{"train_examples": 195000, "image_size": 48, "horizontal_flip": true, "color_jitter": 0.2, "encoder_bias": "all", "encoder_moe": "soft", "encoder_width": 160, "fusion_encoder_norm": "layernorm", "fusion_encoder_mlp_ratio": 3, "fusion_encoder_qk_norm": false, "fusion_encoder_num_experts": 64, "fusion_encoder_slots_per_expert": 2, "steps": 15400, "epochs": 10.1, "weight_decay": 0.09}
Rows from block 3 of the fusion encoder of a small image-text matching model, named by matrix and row number. Rows with one number within an expert belong to one neuron, the router's apart. Each number is 500 + 25 x the weight over its row's rms, rounded and kept within 0 to 999. All counts start at 0. Numbers have three digits each. After the name is the row's rms in percent of the matrix's.
After each expert's rows are labels from the 100 texts, of 14976, where the router gives the expert most weight on average: "tokens" is the input token at the peak. Only what is clearly more common there than usual is listed. The data: rendered made-up planets. In brackets: how many of the 100.
# router: slot weights (fusion_encoder.blocks.3.mlp.router.weight, 128x128, trained with AdamW), inputs 64-127
# up: expert up (fusion_encoder.blocks.3.mlp.up, 64x64x128), inputs 64-127
# down: expert down (fusion_encoder.blocks.3.mlp.down, 64x128x64, transposed), outputs 64-127

# expert 47
router.94 096:456478472483465526519502561455525528523516495535480462480466507504534525507483545518538479505457496493473501507481507540541518518495495519521492518484502517487513497465505518518528521486516501
router.95 142:488498461483461510440483468464540523486524522486497506489508502460543507525508521486483491538465497486538516467491499471518529488530475527492499532480504503469503508454507499472529454442503513
up.0 044:526526533503504505520486538516467479519510486501466509471520475524440494514477470501501501471509453574502471524525508530526462500491469479502535452494504469522485474538472508513479476541465471
down.0 046:447481482458450470480479508493512505534491520516469525458449523542536513515493557506536533507482479515509486483530495550523544523496492502500463520459505500488502497506508485493520501488502501
up.1 116:465522551507474501495484494497512521503498549526516505532558481482537487522470519530485472507474458503535473451537514472499493515514471528489482501470465476490501494500497522536535511482556506
down.1 096:475471492501529529478510477481523509483509512518526544452502536496517474453509489497520508540523521482489519544511458485519519453539502522519479531486524494480467474504534515461514469461523533
up.2 063:463483517482540507518499485527499500500475497511535507485497499501472469464525473496529531455503476536507515528516465508509523476479545485514514484527489491498530487537501496499478519520496541
down.2 045:534535515462481494496478475512494501533483480485476513539520436508483499493481507523488487517519520564521496477509551521472475505479520503520517488527526470514524523490467486523512515484465493
up.3 051:513416512437511518499490497510459488524495466540480521514520501520459507424504502530485465527463489509497485496475496493530528511513495500478533458543536468498526460496501507486506535473475470
down.3 072:537499512545497504534512495541498476503542523489514472477554504499475514506499487445475514468454480533518492468518525483464440493477496483492489493480496460508488551528504499517493527521531490
tokens: "," (43); "gas" (14)

# expert 21
router.42 082:488508472441472525472489562484528492542511498512509510524476507500474507461466522462483478493454488507528467486474477490527515531477486547478526505443498496479527498491520464485488500476473453
router.43 085:479494460468464538507478546459511465558501504505499487513479509472478516467492529455504501497437500511506443492478474485527495522488477536466509472462508523470524464484505460506521505462482483
up.0 068:474475479504506516516493523516487502505534493495526469492502499470519464465509473501499504490478443465497521533512486480539513458561504555518484523472490521509479499496521486484527518448522509
down.0 052:470483507477466493460478474480488523533504520526522555502502507526516514505563502498513479507463571485504508489462470511501551494495512566485445506509505503483543460471487501515472469473517540
up.1 045:492493511509506485456484487470518500488471474492477507444499491485546490547496546512498535479505509538499546511543516534522501486526509522467469551520520466533472532510515469481512524465480518
down.1 053:478511461524547478496504496484519495496512498484536510505524500473519483542536484491534482505472484468454514516538525485510499464531528528529453514514495518443466503485527522463522471510494522
up.2 242:523518561467499534525493477533474489513492478473496514510448479533467496460486495526477487484488511489512456518477470513516530492480507505490536482513536510466503454518477494512462520499495485
down.2 248:537500547516491537538513540535479470472527515493524500488520491517452531526483492510462507499498498514488464472461521476473484521462507454479501464510473508531476518522479481537479537524501469
up.3 082:479467457487496487448503483492517531562501518530528530513504499492504485451529486509502508472537492520542525541507500471498516507483478538529517501459472531538502495494501497473525515436526493
down.3 049:483483434479467472471491475494526523523486512514495531460482516482514527531524505483517478542509523461493504528496486482528522504520479529511526521513508525494514476453495509487516493503482537
tokens: "three" (100)

# expert 27
router.54 082:483501474452479521495488565468476489553493508536526492499484507491487520463501527471487493491436488483503470469469480505499526518505493537491524496467505494495538476465505474482491480460478462
router.55 086:480495493465459510504463544486473507555506499536498470514471520482504525472490518469497487489450497505502464478440512500507502511493500548460506500460495510511530471492509465519522491459474487
up.0 059:532530502492467435475524475481511498537523525507499513515527518474502501473496537485478508534506508508519500442483520459488487521505477500496501498481496515515537488493487522482507425490493490
down.0 065:479473491489479532482466493504482505532478533553525513496456493528498509483509505538496496568522480492520520517484483498500518528525451508476531520485564526472502475481450515508534525452531491
up.1 064:501539497531520475491510517466500530502495462485498469469501502475550510521451549498502484497501505547472541483521546544498466436506478492524469544492477489524460505501519523494523492481457511
down.1 058:473481509501502496473501497468556518502482500525545496484485536463519468547498529502536511486516471476489515482506497479503531462532493519518445510493505515475473482518539510480516491522519522
up.2 075:532489525460501474458491497468468494530450517512489555504474502471494505445510532516505513489473501547535480457497505494480541543507498530500507478489486504488514490509508563501516495524477509
down.2 067:501512528518485483505471484471491503531515524516538504477481468527498476516454527526517521534494480508507518466457508535482516484515515499501483527499577515507469470550485487495503519493501487
up.3 057:511527475523524475482513498514546527542492484554499481483521514466520482491526486487547528508519477512467517494545485488513482492507497565528474534494513468495485535504516481452492487498510512
down.3 046:516496548518485521552491516514511500490511498493522508530495457551461523544495483557485469450478501482519504502470518504478496473462521475515481484483494454511480549499493479532475526480515442
tokens: "three" (100)

# expert 40
router.80 086:489497482463490502479478582471463502507507511559501474494476537482537498486480547464544512519479487503513453495488487487500531535491531487524506506480501484503508480521540452486498518517501472
router.81 104:494514488506541505491513564484498477500478475559496482505519496463526528507466535464521502498465463510522493520506496487488515492484528466541510487469509459483490467498507481497551524528499456
up.0 065:458501502483514510479478472474505512519466506516528525506489518519543493468508514513486485526454496503522538505506509531536541490535458526512456577532479520469501468493480474476547491502502511
down.0 066:440497466507516501449491492502549511505532483511503513479503526509503503453515503489518516510504496471510531530531498488488532492518499528496477510506471464508469510499525474493513521447481510
up.1 067:504465488506501533504482480471463529546538526498512496490457533527492487468510503507455482551495542489531512499465532497521532525506469535506476498511507524519514473496462517488502461471486517
down.1 066:461468449484498490457461520468540532522486509516504487476486512500538489479477533501518488532526480490548517524488500514522531494542495499513492534472507523470478442480488545490516469446520492
up.2 080:516491489538530478523498495529462497492507542505497537457477491496483505495503450470506563538490512497453482479523506529488487487464525499422454524521530496543480543497527453495487478510483488
down.2 103:469470505496493500474509476482522528476534513471438505493519478511541498513494534534473464509530517478510532543475477517487515485516527496491447534514477528474490482496502515510486462480474506
up.3 078:448465464485489469492470508492487503525459512524503522453493506462494483486486462494498508485465512474471517482521527503540499540543480510512494540546504543512490493486514457480540532498519508
down.3 069:496476483523520526486537490506522516492475462529499512462531554471499503468498521454510484491477472459533480496505509444493496494521500471540498515482471495486492464483540514511463509488495492
tokens: "<end>" (100)

# expert 34
router.68 086:480494478485458528508488575454496509551506488533480460500477515504514535479505558483527484494462501511485484494466491535532525518489492546514476534484498512480517484485535478496495503503474481
router.69 090:456450489485472538485467587458488497561507496549484495520474515501531544484501545489530493486454489520501482463483498526532530510469478551501510507489473492508516465482508487488505488473461491
up.0 046:489483491478473550510505530468521519520504541522529492500494540489518520493517478492492467491478515521537512518486489473487493506505452565519514493471462488462575463495508509530508484447522518
down.0 058:481538473511539496457507471489545515522494494500482528552517515486512486439524477519498496479535505493501498488517459458516481485538513506513520512507475477469490496521535489486509455487499536
up.1 121:475494459470502481483517496488486532547484488562506505493535546518499477480552461457515515525502470472501477477548482461481488534527489501528510517509515458494507495486528524486518513479511505
down.1 116:527528498474497495522515490528466463495502505508517528518471496494454531503477484478472525469493494541484490484501513527467488538475513459470518461485538493545519522521479454520495517513498478
up.2 067:500496478473498474513495477491517518557486495539486506531526496507484466415541471488543521459497480483496536503553506495508474501514519556523508521525506465499509497493520491464499502498493522
down.2 057:484496566515528485536541483560510474472502541474484531530513481516515506521505473462504472460507534456489512524519500520469458476481528499464504476545537490546487556531528478510495497529468493
up.3 079:491519513511537465506481481491495503522497506522515504521515482473464431419499491508520537493507464487492496510566485478505504484560490554497505496559510480512482534498501508456502470451505486
down.3 080:435473499453490504517470531514501489563467487516452474530489540500504511471530524473546483495515528483521479470531504529513491539492522528494555485520563460510515503538505496522518509517500486
tokens: "three" (100)

# expert 17
router.34 090:476466465478488522502472555465509522542487476556516451506441527495529525467504551449503497508453500492488488473503508518514513546483503510507491523498480494500512481503509462472508477516475503
router.35 094:461453475442476525507535555471472518492465488533490497510452549520525538492536533444487523505479459532488466479494517470552529545486473478498514505506496497464506474497527473460495500491496501
up.0 091:503523521508476500502471469519543498502504496496552548482530543478473495489527481512529499467500505490477516460498478510504487496489530511540483487471434500514459524537517469493448520482462530
down.0 105:485492487500473540500476505492470490513526516485504477457492523512500539490435539514470439520503518475489496516454518542498540513502506521501501486500509499500486470462440487522501523498453508
up.1 123:503470517455503547514507481504491498496463495467485492490440469548490502504506502507492533529524542497469463487499535505515520494492458473458504540508539505515484470528494480480495492548510495
down.1 120:509488483506491493470555504476540528483459506526477471482501514480532467539471548495516519538541486544526519518516501489518504495523475478532489528471517515465505473486504546465550472500521537
up.2 057:463512487505501494477448473490507517549533503492498485490487471496511497451493550551512468505508527478506552534482478521500517461526506570521459504519505519463486452473493538465521515471478507
down.2 043:493507513478474466509518442506504485519519507483528539528544495497478515466515461497486476488474519494521495507505498447459465497495538535511524497513508491505512543483492467516472439491499514
up.3 066:476495465493516485462492470468492518514485522555518513480468515467509493443507512535493495544502532486529526522498497521504556512523500545515494505506501529473534463503504527456526488455502515
down.3 066:448450497513481544509494483464472510493506491479499508505482494471527535521465540516482464488472515428503498565473482500505525494493535520494503516504534538478529488473529474516482498491490506
tokens: "<end>" (94)

# expert 14
router.28 099:469494440489468502491492599477479492547531476544502484513455529489527547506511529457512475489462500516476490504487508554525528522502506518516518501477505489503489485502490483519467499501484477
router.29 140:485521482513485469498501506534475462526515480482476499531505472472523527492528504469501469481447529511468518473496492520486473528474502521472522493545493473535520526463454434505532480520462488
up.0 083:497465487527528532495523521469494518523482506540518512484464537484506468469485503523518517534512468551521457498477533485525526493525502530528467516484524535493490458517514524449476523466534498
down.0 076:508481515505490509507470557482494512538489499552518467503547498517508446519479520512547528527518443540526464508494489515501511517512496505521488474446504493481499468511452518490551509473544497
up.1 108:485538533510504473474500491517516475477499494478488534514509483504516524508548473491504496468472536468481487435540499515480484529474518507482530507533496467540505534492481483516483510521486507
down.1 176:496530473460533464484500457523488482514481472509491537543476461460490503486516474473520484463481504461488550487520469470498475488479511495475526510518512496517536523500496479472490467516458504
up.2 067:530471494484528484521489491490493504529518473519524521504497522523470467449520533511502518546521453567522481492495479468506533506533517508538474508484477531494476483531494530466478473471542541
down.2 113:536523524479526474516503499524464496519493505505496521545528500479479507446545484476491529480469476518504469428514515454476486547469510540487554482485465473533533525517470498521498490509500505
up.3 087:497477502501537515486455478463473537527515523522531529488489507478483462442486511527506504526497467509529501497482522473499534471529496564528499496491485535492468478533530528484492518441509520
down.3 043:533533470490518495477472462512464479509505510499528533504535498468486483441504454477515512492494468506523485501541470462495478507490521478493543479485468461504513517477473480462486479472541516
tokens: "cloud" (94)

# expert 32
router.64 106:449480460474483512499489574490495501536504485521494476522480532494532568487511533472525500477458508491499480494480473523517534511479501521492495511505459469493516491491485498498478479488458476
router.65 119:501512521522462480512531460517522465517503471502492504513531514538512534522477502478536481489511524459490525488558497482490476537468525496470532498519536460531528544525532433497483532549474524
up.0 089:462480466493518502471461516474495541532491511498518540454459506442509466448522491492483496522493476512516515474478509502530520468506470536523492533525491548503481510482471506469531471466511503
down.0 072:535510513520490504511491549476476490487506539490515441480535501529489520509505527491467492519457451532537467494506507482506479525481495528516536476456493486491481473486458553531507530501500500
up.1 113:526486502518481481494506511504528494536543490501499509511509518504458518474503511510517454465452521478510535472514518471494489503469495537470536494562494475525540532527500483506469518492465528
down.1 096:518562473482474531516521542509449485494481481541519483523492534477476492474449495520482539477508472511518433491509517487498473541478486505517527475470500502507477483521537498462497509500535487
up.2 053:459475510477497541451483514492487560552482447541499541521486494486500463461519490498507526509510485504543443502495504459495494522526471518542520522506483491481463471482504521487504484466532488
down.2 066:511488466478510464493531512466488503520461487487485487556519521507520484504480523507500468490554482537530522522518493463508483530526479518510532501505538529482554474472536506467512464501472536
up.3 084:473504485507506491484521494551469489480460452533498537539541470557504495499519446520490499528521491515496495508523475482467495520502518474485497487509506487510491502466481509537488493506518514
down.3 086:480465481486498491485454502511528522536500538511512504481493546520518505493541523530510532507491530470482490477462459528513540528527521488505462511528475493506467492475482508517520496469517510
tokens: "desert" (100)

# expert 29
router.58 085:482482486467465512526464552478478507558522509553492488479501515500494520457508540485487509524445512496489469492450497518520527522466497557477518478472468492506480473477515449487483493482501465
router.59 086:480493480469469508476463563493456513559512499530496495493469525465507515470522537477515498507445518494502457491470489503517514521471513545503517512482497542505513471481494446477494497448488500
up.0 087:457505460511498491465494496511487504490546532500509495462494539488522503472534452464491540543508506505468485505509487507522542519538521496490505513515520493531476525507504444468520521475482509
down.0 080:491503470477510492496482484520496483482518507492494554486480490491465492445532457475490517464476502480478477497521470495481494463487538490467541473515448458515515536483507448515462462503469502
up.1 063:438554495500513444500464502524511492542532444534526518488499514489506469491505455492538502521521491482462520480588481510483491494522500486518491515530516490478448490517540458492522505501540496
down.1 065:506456511514485545508520524495497479463499531496535467505508517529514533523481523535491471493509471476492485508477492503484499544488526470491515468478525471496455489524486482546469534553500467
up.2 073:491480462522545496468491510494521526516522483502500473502543494490519445433514476466520523502516483519477536494541490515492511484544526589513514519510484475490465525497514509495524481465500512
down.2 064:526479525535512490518523488493465492500519505475493513497529463498497527536485516489517484474470523423530517531459483507450439505459479470472507469515534499531510503489511503512502488555483464
up.3 098:526503514520525521535513532538509483507505491502508465465500520522516497491498459494508512502494497493494498514562478519497485500518515506511493505513495443493464523484532523458518508492517540
down.3 087:498521493460524469480502527501481490520509479527498509523472504482517515478441489448499527483510484537495476529554513529534504540496501486490536497479545467510547482535526480461476491496467510
tokens: "three" (100)

# expert 30
router.60 107:460511456486510494499483581515520515485522478523464480493475489476547539519493521479526502498466518480487516487458494523482489518492480482503483521488462470470492497485480513539512503512477444
router.61 093:462500446524484482519476592496471499531518500521483454512445515487507534479506530479549488507437512485487491500483509518500507529473500524525520511493479512496499495489502469516518491519450490
up.0 071:485449496485502482508484453506474488533492534522489520540511501490460498459534482473534480500478496494519446483519514500524517516507480539509521463514526499501537498476522492474491482459477527
down.0 076:520539507502542458531500480520491461486523494475469534547548474532481499456515472476485506459480501497477501485548507497461462503469541489483520515526459466528490527540487486531465499520470492
up.1 155:516490504505524475471530504487510545519475502523494512489516554487497455479508510468497491505513459577534494482535508486501499496506514514531506527463482484473509506508533560477504474481537512
down.1 168:557518528529487492525552505524464482483524528492490506530543486517463527477507472488472507479498508514497463475499495485461477514476529469473527461519472491514529526485478491544454481518491492
up.2 087:487496494502499486485516475498468548535448462536515525502485528465503483457523492480507489511514441520523467487530501481485506512529491531543511479475526528493523463507519511472509455460501543
down.2 089:521522500518522495508519516527501473479528468478457531519497454502474510496513465466492497471485510472478519517519483542499471506465510468461518483530504475524504535496488458520500465532452456
up.3 121:518490493451512491467479472494493534531516470523509521530515514462470470465510519531502543458496448551503516489500516455500534487526478537504507498521497514506500490525522512490520509473525523
down.3 095:482492436467478508466485506485539518516500469523487479510516527464523493532510516496525500501530469488513480487523473461522511502508496512510528520474450499487465494487547517482472464482502514
tokens: "a" (65); "gas" (28)

# expert 24
router.48 085:483483460492476504506503588475504512523493481545487466494484546464509525490517503445509532517471503534481469480497485469534530530477497486509504496466484492505534489495512483488482473502515496
router.49 084:502451455466499500501520590466493502503515513566493484516471547490536518477506518463512491522456519514475469492477506495503488526484530489502514521459464515490513498488504467492479474505481470
up.0 056:459475537510517485468450475496497521525494478505500524486497478503528490433502516523514499473505482487525533537524472528531518454532473561516477515529541508479489470485519518499508524455490482
down.0 037:495480530489475505519506522495499496516504509509480492508516532487487508484529539466519474514501525468509477460507519493481501510466492547491546496502518503556518504521524483531485545498504465
up.1 040:461460471481506498465456472471488511543479488534495496519516511490523474420520497479511513484498499518534515500522477506518529527541478571528489515498505485476529494483516524487521493437487510
down.1 036:458487532481485520539487515481475494483485492498503498509465459503484544516482501542465473508482514454510531536469480523494482487499496517503496472481518517486516513490497495521502518516479461
up.2 065:461469487475502494460480471494511529526456530515510551479479517463544486443515530537521478501490497498525532508505489521511537488532491563538462527507518513480519462487516502465509525460506525
down.2 057:488512527492475480524484521527478488511509503502528529548501489522493544494476477505494495481478535468487475466463524527473490544489519508461506456533513493511496522506476454524490537549516478
up.3 057:496462490500491519507462468452524474491503520466553527535508483484493487468494506537528500470506495463492520463471492494459560525504476528515530485497558529468490486533540516516469464497524521
down.3 054:512489493507488467491502511506468507488509522511477532576497460506513479530450543529508456471472537501484508497473569521508493532470502517492505462540522516495542522513491464489533512525464476
tokens: "<end>" (100)

# expert 62
router.124 094:467497462490509482522487578494504506523529477553459475494478521490529542493502514484532481503451512510476500515460489541503495530480484525493492514505454489495498512487506492504519497468482463
router.125 096:470499474490511471501466595519513512542500467545468464515484523515524528505505530505531492511439502502472505502477492546507505526461503508529490499482487495506478501501522482503513525488474488
up.0 097:492491451481547448455456479524458512505501502525518547518476480475491458458538481501499504528504511499536516527515477462515526475523473537498483491504502497518504467462472534479520469439509489
down.0 098:511509532553511498531528523551472468471527490458471487507499451502468528516517471487496502466490529503465504501509497505478464505468522468471499472545476478535512542500498470538474489528470472
up.1 075:544485504453527509466474475485487527515509469522511524522490473453499489448498493507511492482508460512518473481470503454468497479517486542496493482468483516508499477513516487468477495474502502
down.1 084:511541502493536481524497517543487472470508485500505531554498473483463508511522467460499533490485502477446456481527479482496459484479490454494526496511477467520476532515521459487474495528476488
up.2 057:492461493486490505485462442476482535553485506496519531491491503502480473415520519511499512482488499506520489494499497478511515480539505580501487501497525505492523478510506527461488488456494530
down.2 044:475474497452498529447467453479532515539472492504477506484480512506509455477480521527505532543532533484541501487489473455528533452528521527499477527487530473492499480503525517466497508467518503
up.3 070:461444525515481469531461478501488485521482488509522516489455508530517526490516503521509477516506489473493476531530489502525517515516519508538515514522533556469526475498486478482468477489495505
down.3 070:523508537517548478520525488537506480495503491474499494507521473474470506488520460464487541466466509488485516494501482515482476480465511486474531483516515473527486525532502467525452482533457464
tokens: "a" (97)

# expert 16
router.32 097:446514457479481495519457583509530496527503488518471471500475525474503514495490525486546487515458533477480512478485505524491515507457500505514522515503478479496481494515511485527494513488488459
router.33 104:461507467502482479484475597497522495495512494527460460492491495483517545519497520502537488495479522501494540475482495545484506531472474476498511506499491478505498507494495503534535530506488456
up.0 077:528463492511507496478516467489502522544478509545517516513494521464489482463506484480544509511510473510528462504545529465510496493527515537519486482458504539500507521495530496460467464468522542
down.0 079:492497505525517487537495504523473462465510484476465517511521466489485531539492463474502459474480537447460537480499500530467477528470513478484518490546517483527508523504487477546484504521466482
up.1 073:461432472445475481452471484514530505532478480496486526535515523514524490491524495532490476509514499465520486496527463472530497548551489515497502530501529527455545503469536470466528490512509501
down.1 056:488464511490450532487481501483513509507455532514489464522481539523524510512466534527511486513496494488521476503469539487521522525521452533517496512476507511482537483475499524515509560479524490
up.2 114:506485462499523459458519483479494515527486490532476502515514538478474458475495536485522501439480442541512533498503522491501496508498515524519535487544539498507540472532521536491500526496484482
down.2 062:527509500509522486508549500501464492482487488527485465500513519501520502509511493482526516517486469513487466489513437509499488471486494513482466508480505489515532518481502509510478430526476542
up.3 075:480492491475484475492493464479484489543470517502547501508547509480518510443523497508522490483504523513519462508518505477505537511536557541497502488505528511481537515500519487485516467475504559
down.3 087:520540532524509491545529488520456467466542496464484531491515460492475523536518467470470502479480527465484479475525510525467466521463540466479511462527495478533526527521481460510482473527474476
tokens: "gas" (52); "a" (48)

# expert 2
router.4 093:463470498493470512497495561484473508533515454534503486495456538493502552476534529473524512530466482513480497480473506510526511541481503550518492513491486505465510486505510485484504493499486501
router.5 095:469470473468463516508476572480477505557503466562500487489478516495528531465522524478492499501445507499485495501489521519511529531489484525508487475454497498512512482524494454496469523484488470
up.0 107:502523525483466539503458490516448509556514471489457482521467525495511498474520532502495483463478465476496495503490504508559531497534492503530488484542500490481488480489507543474497541497478494
down.0 093:497481513508524523511510480525472488520492520504539533517474518474455451470481472503491542454547481520511481494531489476488503474490519457502501478493523508510514489518497510470489507513545512
up.1 111:512525472484484511504474502446503505519526498481497459468471513498524505468503506536499543534527488547483468492514495473534589509516460516501479477477488506485520501483496505467542470481524504
down.1 103:505499460483506516496494499483509492517482495503545543505509546500490476485472469505496487491555450447538490514538479459508491495509514455546558482473508505495472478541534516480439510478525519
up.2 234:498495489480492493500531520481474518514479466540489502508523564510492486510554466470506492509485462456489489478569475465536487537524492499511540492523486471483519504471518491477511501497505514
down.2 235:522523510477492500520509513530450473536519524522506490542472510519484505496503477490519518468514474555522457454487515517479482574479491490478521458480526479527542516539477502494507518520496488
up.3 228:558500486529508492513534539528484490453490505475538539488509483472473496519534486482529526488487452522499509470517511487493493466499501459519495492476471486516478558558508512484510493496526503
down.3 249:478481480516502478457498455489480506533499537493482489444488517548529493512501528489523488499495525515527543507494511538504549499518499554494457502525545503508517484482484504461556502498487525
tokens: "three" (100)

# expert 18
router.36 092:457478479459468511499485560455511507531487479545508503485462522495507530476519511452503510521427482473477449477478495494506531513479505512515525502473469505497507491478493476484481474475499458
router.37 093:497459516459457504512452559476493494526485485558514501491468548510496524479512517481491518522462484485494477506481498495525532538485517497504535509493497524512498495511493484504467511453473469
up.0 092:503458490540514536503556531481529524513511487509514507485541538496500476499526468468486515544526502497491489501514452479491486499529503528526470531521554476510483504464543515480481463484517540
down.0 093:540489516511490509537502532489503499460481489496516449529525518475485521546479502524491500514531438524498446493485502479491490520509483495530497490444471493495491506514505558548494515545530502
up.1 045:500493430510538479481495483504533497543490476486532484499528498469488524466497509496521522477503502528500543498480524493505517492516483547496501534509546508526482500495501513451491536464485533
down.1 039:439462508507512481485512504497515528514459482528487485506483483478506506486500529564520470476512525471509496547475480501502557505519485531514477494491480512456528446491520518514501504498507470
up.2 032:481516453523516465519499480489537494523526546513497494512530519499496502489478499545544489466514479485479526532515526479455483460485490523536457513504476486494484509521505495476499527493503519
down.2 029:522494491512486515495493506522523510520479512531507479478499476498519517522522535482490452486482535506455511532512479548506530474451488523508494489533503520503492496473474522566513512503445482
up.3 149:545551537496461505502507484492515513561504468476501490508504534503478454487510497480517530492545442513490454449535489461485527514499506507508505482493488510478512518499519509500503495532535522
down.3 118:498486497531436539512496522501514505464486538498479448463484533553547508538483533527541508510534516515494457491483511545526502530493471488509473506477549501491498500506476505477497509541512505
tokens: "three" (100)